{
  "dataset": "flat shapes of many kinds, plain or patterned, on busy backdrops",
  "crop_scale_min": 1,
  "horizontal_flip": false,
  "vocab_size": 45,
  "encoder_depths": [4, 4, 4],
  "fusion": "cross_attention",
  "decoder_activation": "swiglu",
  "decoder_qk_norm": false,
  "decoder_cross_attention_every": 1,
  "decoder_tie_embeddings": false,
  "learning_rate": 0.0019,
  "lr_schedule": "cosine",
  "final_lr_fraction": 0.1,
  "weight_decay": 0.4
}
Rows from block 7 of the image encoder of a small image captioner, named by matrix and row number. Rows with one number belong to one channel. Each number is 500 + 25 x the weight over its row's rms, rounded and kept within 0 to 999. All counts start at 0. Numbers have three digits each.
After each channel's rows are labels from the 100 images, of 14976, where the channel reaches its highest value: "patch colour" is the nearest of a few named colours to the mean colour under the peak. Only what is clearly more common there than usual is listed. The data: flat shapes of many kinds, plain or patterned, on busy backdrops.
# p10: first pointwise conv (encoder.blocks.7.p1.0.weight, 96x96x1x1), inputs 0-95
# p20: second pointwise conv (encoder.blocks.7.p2.0.weight, 96x96x1x1, transposed), outputs 0-95

p10.48:449527507510457502526456517490528439477499509518458511477502466496489500531509477482544468487498492489462497474491470470495494484515512538484525544525527473539510531494477480497512495501485545508491513505457511537523517512466490483489461527500524569487509480508489462522522496532474511536
p20.48:524536477486495478490503532501491503536515501476573528471532551505521466480488518512489505501502537515511511473500555521497462508490503502505484535514503456528521513513520495467454491506495521470463520528499441506545500580472476490490491504482515442500482493509476484518504496492509483515
patch colour: pink

p10.17:525520512489502518559536522502513497486527507555485516500518504500483491500511533490524537497491489507497517526523495535504499517507488552555526509498515498524499517412528522497538508505491524503532518505517529493538531515495517475500571470527496489530502548500519549536500476495488532516
p20.17:477533555550498520490534516471507502501487552549497487505481542532511517531479524484518490497507534530521510525505501525504562513547515571527500488519506509571517496497549503460497540508514496511467497507501504518470484477498510533537532501491499500505518504499526518479464513506506500500
patch colour: red

p10.22:482515515497484536479474502482527510479468507534521505542504482496526460501495513470544510507474479505465492526532479470486534524490516457495530553493458484512483536455468491527519513548497528509532514505473478539528539468457464457531524492485496530470503457516516506499510501488495516465
p20.22:497503532514505480516543521513506473538478492472507509486551498525494507500458481508463546466513491473495534516534518457523494475487464462472485481501543479479499529480516468518440508546472488502518565550519500523488526531538486500489502480495514491491484486472477505530510522528499461520
patch colour: red

p10.26:479453526507435509519496467501506462475483478478478464481476477510439466537469471469509459491480500467487510445479470534490459489516481543455545526498482493528512496474502511496465508474469473507484505477494492489460488509489495482493493531503472521535477499514498479514498533510524492467
p20.26:534463485483486549528509515572491503492514470465447464511489539510477506489509488470534508513539480481451460494493451487536482502467492525507505513499492506499488501470508491504531529501498485490475532543506507483465508462479509463501535503485488501547504505503506518560522506508497462545
patch colour: pink

p10.70:472487522522503488528445531488481447483507455491490513531465520510480487533485492482515474517488543488457569476475491478501467516489483507516491480499521509483504516492514519560534501491511502523486514448494513515520533465487523495517497489471494529537501499477506527542533441482462476495
p20.70:466480520494492464507482464491501489514497507487484466481516513510479444521497502473521494536507521536501490462471494492462475482529479495480499508474590546511512463555503482533499504454482492523502495487470469531488489531467538513537495493496513476493468493502447478534470475478501520497
patch colour: grey

p10.64:484483487496506482506505504503490441505490492500524531542524520488482502461473554477492497501443518503453524498508422494501481502511522494499524542539493479496497526493459505494499486512498525515505491520482486461492485496455507500463492543474486493512584534503470472477489517506476496453
p20.64:446503511498513534519522489509478475479544474528484507513507509438526507480417511478529524515498543511459506509514490497524485518474502505495513526560500484510471508516509421483489502518511492476506521531524485517496466524463504513501506502506515500497531522452478496477519528508496504554
patch colour: brown

p10.45:496494481535525517477478525449497455487510514529481434511443507518484471534456487493524525511475510525514507472514486498504492492521512537518513529533495498523516503480477550507498492489489478488514522536475508512513527558507495530517525478533512509526510452496518496540471531523568497517
p20.45:459485530554510513529511503460519504534533603532460486493523483504513515528523574503514495503500545513489501513487494464494553510517503499471481487483510537563487498497552500483489487484493471495476459485494504506492488502522501531509475508464504493496523511509494509513478508503489510494
patch colour: pink

p10.19:544509490486489506525484491504491539586508506505473511539483498478503453512460510480497534481456475516503481511458512483464473488484498509500501497541516526487501473443549497525476492495480528487507521516534486473504455492465504488495516517507507504516512454563515490532481473514523533525
p20.19:475502505518509479509539508563548528506492483485501544497525494525527513495485482537426480504542463489506503476499535520497503507488505468495497484517459528476476477470544505508501520563498487478510517491444518470513507500485497484473488475546497508512504452493546494499509486533549501491
patch colour: blue

p10.49:518493532526507516491464533492508477478457476480543517500514480493541523508476489512493518478470484483442500481516529500515508558525487476435520541470529499544469524472488541510479486516515484515499523501498517479468448510495489467497530486478513506529506486477533477528492523527469450482
p20.49:480486494501541550512567485530516470496503488493494482507509540479493485489465521525477447475518493518454464513487510465524518480488500524519495506510544524533468466505506462523487478527491501466493506510528533503436507507493528495514509486515493544528501486446538514502495491565478504509
patch colour: red

p10.35:512482535493512509491506521520481470453489530497503503527508468512455519526472504427517505558518483510520503492510473475447515489491520494541541504497471522516465499522474515524505501456536528498519517478479517463510481485494504435452474475502477454513500510475496508493475537535516502492
p20.35:515509551552482475514547547496539518502495535525523484496496510457539510529479499480482489517509517508522496536556529502536530527501449527496468498498513487531511551509522489500484508472499460487535540487481495521512522556515466507503510488493486498494505508451502528456469521498500471487
patch colour: brown

p10.61:501486527532509495494482508527511488515499529503519506503482482519529486502500479497521522499457537511495518577511510478538503493512504505504514482546504498505505489567465544457473555525500539521486539506471491510493454519521525555512481487509502549475485442510513480511500510516510545476
p20.61:540488497498495494485542456499509508508505541506442497469483549464460518480444511493493597507500534489487519535512513491473501506487481478480494465511518514480493471500531488507493490488537497477574488517492501491511542493497472503476484505510526524469470480523520477514505494497484527530
patch colour: orange

p10.51:546463511486496525462474512512457546520485514559555480504529484533524502522499551485507529521497515499484485464481519534509531525499477469480521515499524492538486513482503526485479475500521477527500487506504525517523498539515461462547537525493492532510472481515496520535486542492540500469
p20.51:501503532513494461573474505496471545498515508508509522498476505483493494519552552485466518501485515472517503487516507470495528556501484466469514425459488469535529488508499485526517516478501487491484508489439478506497492509495510529482473497489535502456499517536506500462484521491515489453
patch colour: red

p10.85:476501486509520485513500499491479461543508484505512490519492499499489504501494469508457486504493506457487509473512467493511507516491578520488514469489506490477502509503472520509471493484525508507505497506484487489499467519445480494480493465498493488502626499520509531518490511584496497467
p20.85:464516485511495518498509513475467516469492501512504505500452468482545491466499489475531499563481505511459513500492476504572507491468495558520540472575490509499497525490488472507512493484505497510513547523493476522502449462447522506497498524476518502478493532484474518499499525526492530500
patch colour: brown

p10.73:504466506469479510506515448464503481517438534506498501465499519502502472523474495491514494529479514488476485493485480497456506444488482502487545490523524512482481502509519456501514508499484465454537546491548510485529510455514514449496488491503460533523479504541492520513466493463504450473
p20.73:503525500515466512479514433513539474465503510532516458551498551492472499517522537473537481532518552502509499488494496473446522528501516503481524486481510528520511500522483512470496541461501486529529484506482461503511493475538499524511485510525458534506507475508500508472499504496487571507
patch colour: blue; purple

p10.88:512512492511511507521498507471499477460473485507486460517490509526494512436511463556506508547487489522478490593519508536512531479512499483499502487487499488451518485499466518476506589527498494530525508496469488498513511517504458531496471479533505527530485497507521503497484479497482530506
p20.88:479546480503482518499504506517470490477543495516507505521468470518545505526504539517512467512503510458489477541547491472506477493477506501490473530521512446515507551449518545504489523546469520559487538491489496501507472498483519489512450486538485457520489504516510490541507537481494491485
patch colour: orange

p10.40:533522517515510513491505530487557469524526492510509496506552522517504496469501491507495555494536514537527504498510526535532492537539525537533521497517533478514518519455496539529555513494529503529524485503513514509527475544458497522507556535520497525528519507506500528538485521503506533521
p20.40:521498476455473512513476488501458508480501444440461502507485501471457468447467499519487522499471472469480484486496495458494439486442499467513503515525484514439470486556469480542497501528524487477504522503506487480511498487500478492483514514494473524491485486506471468479511505485511491508
patch colour: orange

p10.4:486501492515466502489505513457505487532460525505506458483488493531504518494536437510497486461515474484517473513487528491517508460533506497421476483491509492461505468473506501491521524473498435507493528512446507509487519483492455498470499506491473515512533491472524474494523542521499448469
p20.4:491513515512491554486543523496505479496519508499492467464490498522506533470504507493516498519532494529488516512511467534517506504500455530520509522514494536515473529547547490482476514499516502460566496493499458529446501483515476506507503481495465538439487508519507463444474537455493513505
patch colour: brown

p10.0:484495507493511537488504496509500510467527481467475515495471509468480492509511454519535531511523468511502558515534479526466479523509495514508521492543484510540500497481534527501540528521475494536568495475493601521500512505463475481489495519493503470505500493535516491544519492528489501506
p20.0:530485477459486479535464523510491512450485486417519478510486494536492522501484465533480534500492434510522456489494515472494484477510503499513494472472519481476485507529466522488530468468471516493524536503465530492519509450543494447474478509505497502498502515490505543512507521482479488497
patch colour: red

p10.89:538525479504497504466494503519497474558513477513531511548490547469499453504501498508476526522494535517480515491464497509525539487489576455500517484526513476488482556518527480489508490531515504484533533491515455477516509494503528529520473495485486495495557469509537533497499509516509541497
p20.89:503473485453530520506482484469492519521514463491502510534520499544479477511481500525474482432490480489525476447497538530443460516504509497516466505474506513492477502482544506521504497521482484504498451450521508463489546529510488489488500488466491520524500429516497462493498507466486503483
patch colour: brown

p10.93:523524529496471527496484500492511454515477474475509467545522506487493475531513479460517476539545512514504488480462482478502513485538516474479505547502488507514511533443520488482501479524523477535535514532532520504513511464426530456469525507508455517507524516539508500483516530514506507508
p20.93:495496475505498506458501504480496498506532522485490496456484484523467526489509500539475541493503482504498480469492461513496505521501520518519537530495558511497470494480541517485516521471522483479453467489527492476517519488506534452513534541470484510506477518595511491528498519439502480475
patch colour: brown; red

p10.82:500477482490512460506508488510486520534510488463494485495510568509489503463514512521404479473511510476536518544495475506546533509522517493488503475474474498499511528545482522479494519497493488532478483497514534440491489485485456568477500506481486493490510508507522521481493504504491550475
p20.82:487473473520482461500480464486440491510444501487487505511489524478470516531416505519509505532520520498507505480458481446526480527448513471520498468534501545464519466490467502491496489479562481510501494528503491488535504498524517526483485516497482501490503476500499480506508450500478480509
patch colour: orange

p10.55:434480493502516496489522531509499474524443491539504474521501529504512526478501515480468502510508486464492499567536511503497494471486554498502493489484507459407515509465475508494478572495513495519498480519468499496518525478462481530478509517505518510499518499475467479510509508495476479483
p20.55:481499459495543512516472497528475539466504486512481510537465491552549470493534539494495444475493490493500495492499527485503502519505500472492499524482488458521529494489507511528511504536472471526439493460514477489497501480522503494504403465486486515512506478472504449499496491509481487496
patch colour: brown; orange

p10.7:489489472469513503505467500470506544507475502563507528480523494555507522493554494518503499488485543520485510471480435492501507481515483472480452489466493480497515508574491567508482498484499474501472473490514520520512506513531476534510525468520513481478460467521500498468501528496495503520
p20.7:524509510526489512462501519486457509436527525462503511519494489526486502478475506503542518422498529522501523504495475482504510520504489536471548515511483529514493492509505523518495468493475511528544503483548529498551512486482518515496527515461451524501438511518500486511467473498460493526
patch colour: white

p10.11:462496512507490512485468504481487472539459520522452457502502469503516485518472470467506488488510507476514507519471491472500476494492481526494511492464503518466533488489524483442498547486481521504524521492542481544457518481498498498498480476543503543514409470525480466528516507505498475508
p20.11:553482530490497470465491465493523480531491500494500491509514484506477462468523500519520485447450501429532514497490469486444509513487512469510533490456447494500521483496476505484482489504460548511517469506513471526483524533489508516467501524494488468488494480542504453463514492512486529493
patch colour: blue

p10.76:501507467500520509515498489534513457488521516496477457462453498471514457511485475545526489503464499503499472518506485441502499493516452529484482520475486520547519500533505478495513517499505463506503496485538514507483520562543527511538523521545494475463475519481469460479497506503544485464
p20.76:512508491522516484518495477517490497474499477546518469478485498473483486521516499500483492480467506490523518483512524517467475513507452471523498484478437514477514491508463492497454529520490532507537486539454490497479511471476505495449503492510488475442534506489480526425535489462446522485
patch colour: pink

p10.47:481444504521537460493462513473488519524495488540479464494526515524507512495503504466495486485474514552512544495523474462532491501466519532500511497511512519487525525482516540511511520480467509487518544474500534520485544526533510519471562477513549486496498461474509474548514504477520486476
p20.47:445513472533537476497503527519477504526484497503506465511517475541514496527507515491484490519503496529460475492484496510458506473540492507481480487477514525500441474515520499533494507505470450545519459462473487479501486490507489582488543498504472494476522526501474495486459513486493523445
patch colour: orange

p10.31:464510486510470500475506493501532553474550476494451491523508429511478463500482524463480512459491526479529511480461452506472442490479536500510516518490523509494447512482480505499485450503513502512519488464503504516530496477540490504468538497522478502518502473519467481512523492518527476511
p20.31:520480485495562479495514515508558534548452489519460494504506474486508556513457501487463487506500512478485483513468520474508492519510491517509455469529496454500493492488492520487466491455541536527508459530519501484500511466513503512511505505457493489493435501512503526544525480507491507540
patch colour: brown

p10.58:458491550508495515486479481450517506475495475488534489514504513514502511495495453507451522480489498501514511502533512481506501507527526495491492453450494469387499509510511479532499481477519487544501516520460488540501523473439463516491510503498516485520525500485508480498539494475494489489
p20.58:540490500470515486522493488541520528515525540496506527533512501517540451510497521461514494452504510482477521526493570503503522501499506465487513506453505507536483470506518490549496485506488522560491477464525501489530506496480514490502460451548518497476505465472502486456532466512475511500
patch colour: brown

p10.72:487478481498514489470469460476473501504475519561505505516519521460540482456493497488481530472491453498557501476519492463518493494503483528514509513474479518515484493452468489431506505470524493508490485526499515528493517493514508527521515523550525546521522499487457465516474550475477491504
p20.72:509465485503526500481499521513522504506481508503469466531525506586511506498523489489530502487533514545442495509456485430501491450501529536481510532484491518490489497509531461498514524520502457472467477512492496482507484508488490471517524507452499493503499534527480484501484450538525466491
patch colour: orange

p10.5:497496479501441508518451499484463459507451516457530481510491506470537433501490524517515534489517471464528484500528513472520510533506493475523479491480461485500488492505502520473458506520515448502475447509502460470497497502500521491539467456507476500470522513520490491484458511514483491467
p20.5:482480513515471494489512506496513492498498539493470541519528517496492477509550501533541502473566439486496481492493506471500509446496548488469538542499513506515520474482543502503473503557492530475472515485538554500491502499478516462514494492498504500523487511517520505557491484509520469458
patch colour: red

p10.20:500474449506513508532510503518503482541505527507492484506505496502516494495457492531497484532473500478498527544508471514518508507510557508511507473480496493416511502515454502487478518510520466495510528489426488518535527540490513548516488472521462534529553506511526498522483526530494494475
p20.20:524506511481474529462549478475524430509503500511534480425494447450487518468493486485480518515485495509483483511498480501489483465493486509512501496511510502477498505522497486488467503497535506465571494521477531500456495511478478504462485487511483513479520480508489426498544520489490519512
patch colour: brown

p10.28:491525518491509501465427501511485502510480525520494491567466500488518452494495498488490457536527482505525516526477508477479493504502512510529479537524457533487522527489493502457468500470502484507498505552492488515493503460455496513475486420494474537494526457502498498518517540499485517519
p20.28:553499526502575478461508462502479503492474486510509512515483508475508494516433499486512529492462531461519505563528489521491456544513494474489499538514474484473490480492513508516453518471526533520526500520528482499513524523482509540534483508508476489491479494479488509476510488501499549539
patch colour: orange

p10.8:503491506491503506505435492491456534515471473515543497508506522523493483523487520518518504493522499496475504460521491476508495499475487505515509508470504504540515502454524519503499473482518483512500527524551479505496471518386484468472518502481489486506524504520536517503543563468521530496
p20.8:494469546508486494522490493496479555501453535499470512559502437527514474496489486461519493471509480485512517479517511485495477509499477460471486508524489486468511493499515488506485502523459498539467528481548499530511465465543462491490470514471482478478491508467485475514500496569462493504
patch colour: red

p10.52:513498506498467500483482514477513523508515498523491472513482437511538459483527520485524532517502503514500509423511481507454447496494547487507516501500496492459526531483483493494464429494501477478538495506482526499508511511476503472510504513532484494507557480509495486543498508563479461490
p20.52:512476487540510494513501497528530536535478478484484505509488464505457525508475532510500554501513514499482522496486519486545498521521465470522468490488534523496507428490504506516518498504560477516506498498490514504534499519492516500510550506530471517504503513536509519504531427537482448548
patch colour: brown

p10.18:501525496503451531509438453461505471500482520540486481560485512489501464523474510477530518533504495500522473500513471485482491512528486500503579542480508478495509475461485514486505507503533473506518564530466509519513538493498507480518501511512495500514527471518481451505493536527499503475
p20.18:503464502551509524503490492461506522491506488528472457548467502519481528519519536505500479465521502545471493458437460502477505514495501509488484485473505550542506477491505497517570490505491519505503455500473546478470482523503516475544508540486473504501484515528525478503478498539496505505
patch colour: pink

p10.46:433532525501505487501464576478475519518502506505480475497501533503517456524510499513453503507486566520499540514513474477533506500520507517534488508534506516487550495523521495484534515498490493495490545490526512505511503545540518529507465461519508537514486460526495500521512519464507536510
p20.46:491532464507492504518499503490511463524504563513499497513488508547548492547482536467491487542507507481457473501536524475500498509502489493443474494506522497516513541449514485556506498465494484531508502504487514464536500483470493535502524449493534502486470513527492505554488526504520519537
patch colour: orange